A small multi-label image tagger, trained from scratch.
Model: 3.25M parameters, 48-pixel images, activation mish, depths [4, 4, 4, 4], widths [96, 160, 288, 512].
Data: trained on rosettes with rotational symmetry, 14.3 epochs.
Rows from block 8 of a small multi-label image tagger, named by matrix and row number. Rows with one number belong to one channel. Each number is 500 + 25 x the weight over its row's rms, rounded and kept within 0 to 999. All counts start at 0. Numbers have three digits each. After the name is the row's rms in percent of the matrix's.
After each channel's rows are labels from the 100 images, of 14976, where the channel reaches its highest value: "responds to" is what is common among them; "peak on" is the class under the peak. Only what is clearly more common there than usual is listed. The data: rosettes with rotational symmetry.
# convs1: first pointwise conv (model.blocks.8.convs.1.weight, 288x160x1x1), inputs 0-79
# convs3: second pointwise conv (model.blocks.8.convs.3.weight, 288x288x1x1, transposed), outputs 0-71

convs1.230 095:515529513460549508505481533471466480522522500494494488503496530516491511496488468508482511527513488461471509485496536501468510506492481506470528541491527503476494459494495450482475480475532515510505478458497488496510500483482491505521504458
convs3.230 093:490525478525500485511503503465455541558553501484499524483511562457490494510525530511512530484511518483523487513545496507474483471523533481516525490508488505479513514494446484546501484518475474501487476476521489508488
responds to: warm
peak on: rosette

convs1.153 097:482473511537498511462508530468499503538495506476486495501532491500469534495498464480571568510491504496477505503469486453523488447489533451541473488503504505489468482476484510477490492509530496543502491543454460504518477533504501502546472465
convs3.153 100:471485488461467509500497458437545516540497506529494494506504471518527509497464513528511506507523518464476514514515481481490490507476476487521490492505455542556515533519512499497522520527475477505496501502502470538492
responds to: four-fold; five-fold
peak on: rosette

convs1.190 095:517513509524541511496499495516525525528529475514493532457540454512477504499507505533494512493508504580500460499501494429453551507525473493501511501528528521549479496547496517507497503497509460503511487493499489499493510488486525497476473501
convs3.190 099:501446431487486514495490500515504508484485470474537485480484501494491478495510495493484469509480552469533485520518507545500487533507504481521522481477545489490488540487528511505499539492487499543510532523505515518515
responds to: six-fold
peak on: backdrop

convs1.275 105:474492498498483510479491459535509454450554469492499501409520511487479502521508508492498496534520498522500494496445472530478514516493471501491506483525497460494476465511492490497492537532503469492491488519424507544523516513526514499475540523
convs3.275 102:493506467490491459531517490474498508543511470493564508487529554526519495477447505498477502474510535493466537497500530484495534506465497473510515491518490535461524492493523494464465495502514577474510510504508478474505
responds to: ten-fold; vivid; nine-fold
peak on: rosette

convs1.34 115:508519487492514510485464469548518506514531433490475510537532496485541497486517499477494494484516496492517524492481474457530492503488523485501504499500503504486493519518531514497521500499486561485493490496495512544510539520495488503553494533
convs3.34 099:493499531483449531490527505456509527505473522505479479520520506477499530471471524458523498503532493489511553508465530527501522488477525487484488521497505501498475498507469506499511502513498507506467497470498474489492
responds to: nine-fold
peak on: rosette

convs1.205 084:520486477502504518486511511491518492483511481521500517512499433501474503444482518563536510505486529499534516491512500544508506537475500524512508502488502488450503450528470592494466572521493536478505533508510558500516522487469505489480509467
convs3.205 095:500461487506542471514502484527498506509579485522488514486500497473504510511479516495573514521519500479548480529521520492497458486470512532503525512510487499497507481481491496499498531501493507465457491464515489520483
responds to: mirrored; five-fold; four-fold
peak on: rosette

convs1.170 112:516489503499511516487511515490494475541500487495524503520492491473504468505500530496506463498502515490512538509528460478523505502512485513509501528506507494466488506540474502453495495471500475490496436499482504498524488444507504332529476522
convs3.170 102:506517476504485492464440544491486493507515493496502489527502489472518518491514528486455466494504511514467526481510522486490456518523479487552529464471453505474525490497460476496525528489497508497517512467510500480504
responds to: grey; three-fold; four-fold
peak on: rosette

convs1.4 088:450515536558520517491478508514507504488475494472486507490536477478510555486471502512517535501471516487490480493508479471477494503526504459506515477541480476502487509510512447490479530494487510537454511495521511492499514497472487507538509472
convs3.4 097:532494462507487511483509470491471470461505513485527503472463448501495517480482530492506502454513468505516476524521508458477533497475485547506516478496485523555495514490496515534493502431481491509522508503501485516459
responds to: mirrored; warm
peak on: rosette

convs1.136 102:493486504501496459487525506530530514488523527497493520494519557478488541513497500516562503497548531449513502504533475494505505475486530501497518465508464479498496494508479504474468529483481534493529434502486485522481468486496487409509493503
convs3.136 091:511462504495528496502481526501490502486517514436537523523528487501552500480482485491514486502496473471468505490493527480515494505485413499480478527516527483477557537503471558498520474488516505481500494492397474503487
responds to: grey; three-fold
peak on: rosette

convs1.178 100:550524532455504454487507507484485482492522506497489486485527478519487493520508529511513506495523512483490521488554499479519503512470484505512514472488552481525503497519511513447474475403520475496475526531489484544483482514501486510533527505
convs3.178 096:528480520487475494533463526519510474510523489516481525496473483498431512506457537467512500488501494529495505511488495510508485511421478483497479497463456541490587525514489507505494522503501523491490506488492465513504
responds to: cool; three-fold; four-fold
peak on: rosette

convs1.148 099:529507477481481523458467469493489482490465487488557519538468504520522464471545532514550524502505514482530530548535468490504489499527515550549523491519531468520480513489499451511499521466521468541495474522513509508527509506486507489479478511
convs3.148 099:529513486446519452418457471459515476479527485477503495548540468466481510454499503506478487482480514533509480528521510508509547560549495529491485518553502534505480497476485485535471482495515486496538513490506525533535
responds to: vivid; four-fold
peak on: rosette

convs1.35 104:503504538461467519475537507467525508500489442501528514581500504487475501443500476518489472518526494506513479467516502500480543505510497520488551491501533512499505488488527486497534528487506521486498483493456552490502503494499497517460515525
convs3.35 105:531517524495472514469524508471491489498502467509501514514464488550489472509474526488504491487520460504466511463486481494510512477484517483495484532488538485479512487485499521522512483507517493474469448493497501509463
responds to: ten-fold
peak on: rosette

convs1.111 103:492518508494516542497492477499496476474513467497484508506529520449480509486484532496504483505499504477442531495458517499501533496514489473487510489515491524542549520509523461467480523496541498507487543497495527503468495497519492505505500519
convs3.111 106:482498486480519501514504468511517497523490509507492498466528490534555467508486485495534494526512504476542488540470501521467553502511472497518498462547561546479501550515468490488495511466509527528503506517599533486521
responds to: vivid
peak on: backdrop

convs1.89 100:542517505526474488517491493488449500477522514526507576504497465501467547496514498512536494482510501528545526463504488459508447495515495506510492470500462518523470457492464493509559479520502489486463507528494504460513451518486504479498472542
convs3.89 093:529485483475451517517474491506484481497505488461512501494523494496500496510506496505498519502537464469487514490482492497492497482515508498502505558487471452464493501449547487445474545469464492486511473470494506501487
responds to: grey; ten-fold
peak on: rosette

convs1.250 088:495510474516484522552510525545519478493482446474491504572483505488510522475498530526520564502530507516443496514521512519506521537475476505482454503472504469418517517508507498475495512489483511532526521501508521494447501541489456511511504506
convs3.250 094:495492485465489464502486483520482503506504528508460511496503488529524498514462495517476454497490523547543448518498535531506484457518493494496504504525505503485503499493483473503472501510498508532543542530515514470482
responds to: vivid
peak on: backdrop

convs1.67 097:523507507528512468510520529496565499489511488500525494498525492525496490521478475496486509473510497451503478474533548554460470537529493498505527482515519508483428540511556480467489487521488507495499468454491515499482519496452485525533552550
convs3.67 104:499438523503512505498494483493470511479515476512468507500532526487501465480493490471512497525542471514512520512493487498497475505507485548513495521510474535467491518514521493485461524507471450516456474453457552514523
responds to: five-fold
peak on: backdrop

convs1.222 109:468502482520508463520514487472504488490484490505512508510515521471472556477517479527522500496475475460535498512495512512493480476504492491489498526490477517497544489517501514448515459544503502493388467530509471494522500496508492499480468468
convs3.222 099:501492477550475503483541526491496458517504514536492498495538488499543493496493505511455524514494495544481466494475476524524522528459529480515513472498520501526496515474517562534493531517483482491449532509509503507495
responds to: mirrored; dark; three-fold
peak on: rosette

convs1.147 103:520536498488535489460495451477479518459508512484504509477516490476499495511540459466504487468489509523472529491465502471547494431477479513490481500478496513508492489469488514493537504526516526481469506471500518477503486486504531483486515504
convs3.147 099:457499529475527503448450475511478515505517532480495482517522495477435441504503496479498486473503478515507488501479495503479515520527476495477504516534532500499518506549504463517495486488506492480508490472472527510495
responds to: ten-fold
peak on: rosette

convs1.22 102:463508459503486516464452525525477514526485518511497481513459454495506489492533498484485493449496531502479523600474473499527488472544469504511512485511462538516501551474517529472501540491468475537461486498469479510471501523498478477504480499
convs3.22 109:450511504473528482491521498477528509517532507445490509512493487491503484460479517536504514442500480515509499490504464515499502495527513463502496468487498458469507481476512518474502422495481485524470516514513493496512
responds to: pinwheel; grey
peak on: rosette

convs1.283 106:563481482529501517488478510532487540522499469510487481473465520475502496461499507521465537513506530479507532497557505535519478572499477489517514543521518524506486482500490514544496507527489505478519543502484481509494511500501465477482545497
convs3.283 104:497519503490498473504498525524524483524524501496526473500461501522531519463472483475490500492491478502519486499475564498452537510487495480489528458498472496542493488503501533490459504492538518496518490507553501502501
responds to: earthy; three-fold; four-fold
peak on: rosette

convs1.208 112:483489504474501428484531493522524504511525494480498500501526511576504518511516507506528478468482494429525486495537474485491509522490511527489509509512495505489510512503510502476505491502477470507514610510484508494511487399485502490490488507
convs3.208 112:489469485499469515479483507499523534507504522495478462502439479504545515510527492525503502537510523513512488529491502492507552532501483506461484505605379489515641514496502516493472519530531524499515447517471510515496
responds to: warm; earthy
peak on: rosette

convs1.197 111:490497504583512485487503475550506506455480515516506473452464510625497495499471502534473552493494506511503481482521498515514502538489482509517471539462485482513500514512447508545508526521514521489555528478518506503530540482477490522481526537
convs3.197 090:506517457510543488545475455527505542506474510519490502489508501499495493510420528473509514486511479463513524468493498479504486516544494507459494467468496538481488488516498520490528502479484546490506510505388509500504
responds to: warm; three-fold; vivid
peak on: backdrop

convs1.109 109:493509510552486485488486505485508499507497512487511500497507498492479507504527506506525514502531512405535504476498504500500495511493491503497524509503441509497460476514493493418482498464507493494507485492486485529489497499482502554494539481
convs3.109 095:477501470486475499513490531507479474481506516514497477528516480483501514516486510490500513504483493498484518503476503498519442481492540502509395485500480494534442504535512460493485506498482479495501527481537533534460
responds to: pastel; three-fold; four-fold
peak on: rosette

convs1.86 096:506516488432522484546506501522498478500487475552504506526494509605474468485489508535471520492512509474528494491490509501501491552472486521497492490491514520527455457490470513476512518552542500494544526505492504541460499479495532571480550494
convs3.86 092:475524463525492460479535471490475488506491502494492479510480479497534469488517485493546512471485515505492472489484471494459452473565485509500518484461527487452395575486461526489511488492487475520504472491450487486506
responds to: warm
peak on: backdrop

convs1.240 096:524518482512495507465458497525528523514562477508484480459479549475456458534494517502484535550471501510537522462504530460520519462521523517486509485499507432468503451516479444483510493511498503475505510466475523441502494469487465491494506469
convs3.240 098:529539464463514442533510517499497513516467491506458508497485505492531535502488524536504464532490501503505518514555510512434516499478486514510494492497499515510495531488495507466502497552479513480503510500484528543554
responds to: earthy
peak on: rosette

convs1.267 084:542509517492498443536520491531513518484522510514513492509524496499475484453465505494523504518508472532478550498497485545508497486479516468484475501514536539534483518494488526483471528516510478467522501527496488477502508479504506497471467457
convs3.267 091:473533473482506484529529480512457498509488526480575517487553530512491495481470506490550529477534486488502497492482492504511472485503512522461494484517504483509521504411531507507493484526555482530471467448502508511476
responds to: vivid
peak on: rosette

convs1.284 101:520482478521526535491466535533499469481521491522462490474511484503528522432483493497505472496490532542479558559494516535517515496522530519495525478459487504506496492456498482483495502526493499528477496511494457485497519472462527494486485506
convs3.284 103:455532504498509453516490487483464497521556509513521475515508459499506472531489509505476489482506446551479481515515508474493490534501501522523486520521489482490527464515468507502465508478516468526546504492509508516517
responds to: off centre; ten-fold; pastel
peak on: rosette

convs1.207 105:454493494476492474500533538512511513488502535496521515485503500504475525495539540529515482517547492409513529505478533509512503521473495494501487526497503498504488496493477492477494519539486507503471500504483508477511462509511525382520515456
convs3.207 097:505471537493526532528446500491515507542514534487545486506536496474500482465471539482494486510512489519492531499493508464506484506548534532441428512502499501506506523541518481504548482520531503523495477524503505505482
responds to: grey; three-fold
peak on: rosette

convs1.150 101:525520537479513500510495505496489527514557488552498537511468466514470451564503500491501481474519523591513429515511505439490504500505496469513434488490531520490529509490503499520482485480540488486482495515473480503476535491500516468539491518
convs3.150 099:499493503512526506489532516508501508504512518522458494515505487437462546487515480517499505511512507457486465531484508504522539470512512509529517513502514483526471493476510488495513513514528501521481539475484535502499
responds to: five-fold
peak on: backdrop

convs1.31 093:504497506491513472486420473508463497461489467503530520539516505477507496525501525515477513475493507475500538533516487497524464503487497544482517487523478499513467508518454495460487510536517475482437510459528462511516510513487492479564526464
convs3.31 099:496497517504518513527472488509522420486505524526499477502481479489528516485509524507494550553512533473480496547504515518478496540480496484518497487517464519524499518542515506501498554549504461493548482499482488507469
responds to: three-fold
peak on: rosette

convs1.112 098:499539457534487510469509489500446505434500506493499483479549530495486467485510499480499531432522518501539455502502485477504503496529491501493515487481511495425498462501501544515531484511486509528484505510523478496505553505513500469467526499
convs3.112 094:450456515484447486492533483476533494501502491475517514533514511452527537548499502499469513519491452483477469497511489488510492510495509451490506491489482485512486545515518507483478531527447507485506535462500508484540
responds to: mirrored
peak on: rosette

convs1.82 104:527451511489503495438542493517460459500509494497534536548529510520496506492494532491473536458456471521533509474481503541490511514513504510498499501501489445487490466519502491479471474493447445492513493486588512478473486498496502496443465501
convs3.82 103:496524530497497486473502495524537507498473500520543500496501502532490546493502495514508468491473502513511503487465491519468495521488489505511491506485493508546525509524561491450496478514528549501491518477477477484533
responds to: ten-fold
peak on: rosette

convs1.99 104:499523470507495504479480501550501490517539547505488534469469515497506507507521499461481512454479513518500529502483559461505505507552488492444485501477475527464466486513530513466507528509521496500489500523504509470492521506504538514536479481
convs3.99 101:489469491488502431517489524510468479549490509476520485479498527504500511488545508491515464479511567471500448501480503503535517419521506503505552510480518503490500485460486505531480508487506456449463525530493503479464
responds to: off centre; mirrored; ten-fold
peak on: rosette

convs1.255 119:536500501520478513500461476521492516510465490510517539545542515518468469499476432524537516521555489489461490496513501504506516539489511484546487509480471490492492499510504511494522485511480535502475499541467519467507471508472487502530482529
convs3.255 101:539528525514476512502476512520497513495494492478484503490492470525494467504494486469498511500506521490522474578508470539485487491539464541498490524507529522479511483610499510529491471504504486510488494463498484488491
responds to: warm; ten-fold
peak on: rosette

convs1.228 111:549477514521515534528530507490479528492500501524514529464473467482475508471487533503554463474509492501533484489469532473517492479507534504489458486516506532511458505513516489497525471513488501467513522526467457534519493510466494497500509457
convs3.228 101:521524474516497501495491502531509452483552489474555510525491481477518488487516486485468492523485461563522491488530444490512525510510491506504521480523491479516491516559486505488499479489514495519536508499493532501534
responds to: pinwheel
peak on: rosette

convs1.204 104:503493468614528466532486513461494489500490478551520468559472468514496488503481485542476522504513501486499500520491511550483465533518508484493498535507513488454486488495518513533517531429512521491535520496498481514505515439505468534526508514
convs3.204 093:483511465457490469529525506476498489489492539482493477482534493517513470489506524486544526492507478461502500506510490479529487519507476499497527501531488494498499504512457486519535536481495518480529473486501535468511
responds to: vivid; three-fold
peak on: backdrop

convs1.54 118:472497480480478443491483502462516492501493490530496476499507490506485512527502487492520496506485520491504522490511525510527513513509503502478545476526545513483493503538460486461491492477494499492514457518501541529539493533488527468499482515
convs3.54 121:520553493531522500484506515491475500496488453505478514487519501515509492488522490512495514493504500484509486479486505490505519507501519499475545507376369491506587527492496524481503521496467529497469486488492513502495
responds to: cool
peak on: rosette

convs1.107 110:492509526487444489468514459526488485497519476506492483484476481496495511470553541507493502480491503496489520503484524480508499514512499519495518492525520485523499472479486513515469531469476476502491510510461497486499482496503457490488514518
convs3.107 099:513522514468509529503502497494502495483501556491494476579479459553493501537484511479501491516547493511521485483486477499510499481511491512496518464497496482484506505494549506523549513503505468484496494510485484528516
responds to: nine-fold
peak on: rosette

convs1.65 112:517496529477471498494516516494487477505498504496506510492487506435504479480513503527486515504519476486499486521562485470507479513510480520515502462510484517467486532498501486489504526490495526509540582541521491534496510464504510510481515476
convs3.65 107:495512484469478486504506532509494523515508482532505502492443496476551514504525513500506501507508505490511480509521500507504560507476474493495538516501459494510513519499492451500489523492490506518487445526431488505499
responds to: earthy; three-fold
peak on: rosette

convs1.83 103:507530466512527503519514446505512505546519532555481473474433474501514513489483491479480496511504498491475438506503509466499513496503481517538505493470473466490494540528488488483490475521528491490511522532479506488516525495517508487514481520
convs3.83 102:482547457476483535496508501474510505498487474473489508505503504520503492430466487500524504501514511496476508479509555469486465500508502530503494530516505486500522509478501497511519528506530488466497514491513518533512
responds to: grey
peak on: backdrop

convs1.248 105:519507465516553493519464493554499492456490488486525490496479512515506513505530524485501499514527510497532536476485481543523455486496491526509468506503510521521540535509504476532479487530541491524523512478483490470448498467523469480527493466
convs3.248 101:531535502482462498512533510500480551463518503523496494531498481515551474495477506507491474526488517543481487534465530490477483520513497496480515557533518496511515517565482532512515456568525507497500466458512503478507
responds to: mirrored; grey; ten-fold
peak on: rosette

convs1.73 098:508475524442518488491488502532500472482543502537518494487479474499522512468504523509509517499516473494472529481553482455455498542514492514518488450515505474545491503480497472469498488500522499490510408515501507482506484503530515453487460500
convs3.73 102:542474532502490456483523533474485504489492489473485483507514499472482484445498487512523474473476475490475517471509500493520478483438527514529508489488511531466486512467466408485477474493480483490493508490503514508469
responds to: grey; three-fold
peak on: rosette

convs1.122 105:490501523501490497580511522525463505445527476508494477511493526502508474462472532482501501432513500526519513507499505490498514466474509507497559510496503538519450494487478569530478536483459490512524483486450510519506495528481483494465551513
convs3.122 110:486496579505508555500503514492483466485478462506462491505496497434504519485477498500486542483450518479500456471539490515490489484520507562522498545490477492481484480517514515545501521477483461485478494521488550452534
responds to: ten-fold
peak on: rosette

convs1.214 094:498514518496468514501470512537499421517511534484491547505566513493500460504512488483505485522450549507502508502471476466473532479493476504499467509473490442525505504480519508487485462495505483512458477475518498467486507521499538503523518509
convs3.214 105:499491549492519498494521482520476518464473480471494492512494408461511500547479502417466530485492500474498473505480512467505534511513501478494459498516522498472493506477513512508482503499469415504516529505485511489429
responds to: pastel
peak on: rosette

convs1.64 114:495470474491497510517495513488475494513499495446459476517482498512476530493476495511509463474498507525494506496553480501501482522492475485479484475499489496463555463476480513507492498504525491497473514458483520493541479491497469517483498523
convs3.64 114:491537486465464528471523446456452460492489468462434512468479515509493466519455510483468486490520483524416520523521510532531484493479497506502493481516507492502491457509503502488494492487469500522476468428478543510529
responds to: off centre; mirrored; ten-fold; order: nine-fold
peak on: rosette

convs1.135 080:498527468485471510491515474485487484555492462487551509530541482518537500516507492468518505510508524503495399525517509541487501492512518522523493470505492513459514520525532512485475482520529512416495467518487481507465493496486489514511505532
convs3.135 095:524571522544536554492519490461509486501514510494498491476487508518470503485539507511441498490498480522460478500502467522528497528489501466506491479479493517476533526488529494515498462471518536478502502452512501483515
responds to: pinwheel; four-fold
peak on: backdrop

convs1.282 094:477486504475516511495501485468516471427498484483502476493513481507460541481479474488494508472488510502514495486499494461517508481547564497494456541521491529512504475485494488489512477504448505543510473541469487514511491472471479506530473492
convs3.282 097:460515454496493465527502488495477515469512472470482508487522490468517549492471499480504491479511461554510546517530433443544470497489552498495499486470497468471492481480503502537490518461482538475474490493474471498529
responds to: pinwheel
peak on: rosette

convs1.47 109:547523582512476528545481501516474511538496480471555488536526496488496515514541502458544468488509520477493454498487545532507478502476481477497480503523497491538473508502525452560536537507467504570495500525501517466516459508510451510494481476
convs3.47 102:541513516479521548494518527516501485520524497506501505476499508504475508523494496509480507479461494498492476464491507473546492526508493482498481494525499500481504529520527516486514500479503506488477491509501521491504
responds to: pinwheel; dark
peak on: rosette

convs1.39 098:508507525429513440484516474527499488479511509529502517490517510448483492510488498494519527481485508471508491469516470487512476531482465478476527538499526481514506491528489515518488491555503480509559557518524483529520502470489532498511490508
convs3.39 094:520523490481507513504480489477504545444480489493504505518490482485541550511468452503511467451494520502497469497476505473489532470495461516531450508557446488532581493534475524483495478458479455547496519496569520475514
responds to: three-fold; earthy; pastel
peak on: rosette

convs1.124 107:509514498477471493505498515493512519507542500476505493507519498503465519498514480508522519526515504494498492477514448430476493498497515497485516473497496514502436527544510510504496497535494498511500503537504481485485480511485463479518509477
convs3.124 111:537475485461502473468567499496485486539515515512492504491517461478502514535520550474522512500491528499526479518472485536514532518516520491511530493545513480536493563488529519528519481496535480488483509493505489487502
responds to: pastel
peak on: rosette

convs1.37 095:478517479511510510500511509561527493534467496528521497515521490495495520483508506517454530479484520523491500483499554488479492489528427511530489489510504514480468501491488451531492566524521525545476504506512521487542491496486505501509488479
convs3.37 100:457482496508536509512491520510538518526486487520527491490508541494519514483476518479529515509523555459504467503512491491513498495508490470508519512487513467521509486505463492501498490526488504502487497532498459558486
responds to: off centre; mirrored; ten-fold
peak on: rosette

convs1.229 117:498477508495499470509495455533492482513483495510513488484512480615508531459498518502480503499545485472520502487537485493475467541501486504501510522480484494480516516493559492429498510526472515494538502490499487493526515537511499429509502478
convs3.229 098:512504506495511536495493496488489489516538499466507499499499532485576512495509575496501483496504500494498512478480491504507506499509462479521484516517496515471529518486486515500520464507507503492498510513330510475489
responds to: grey; three-fold
peak on: rosette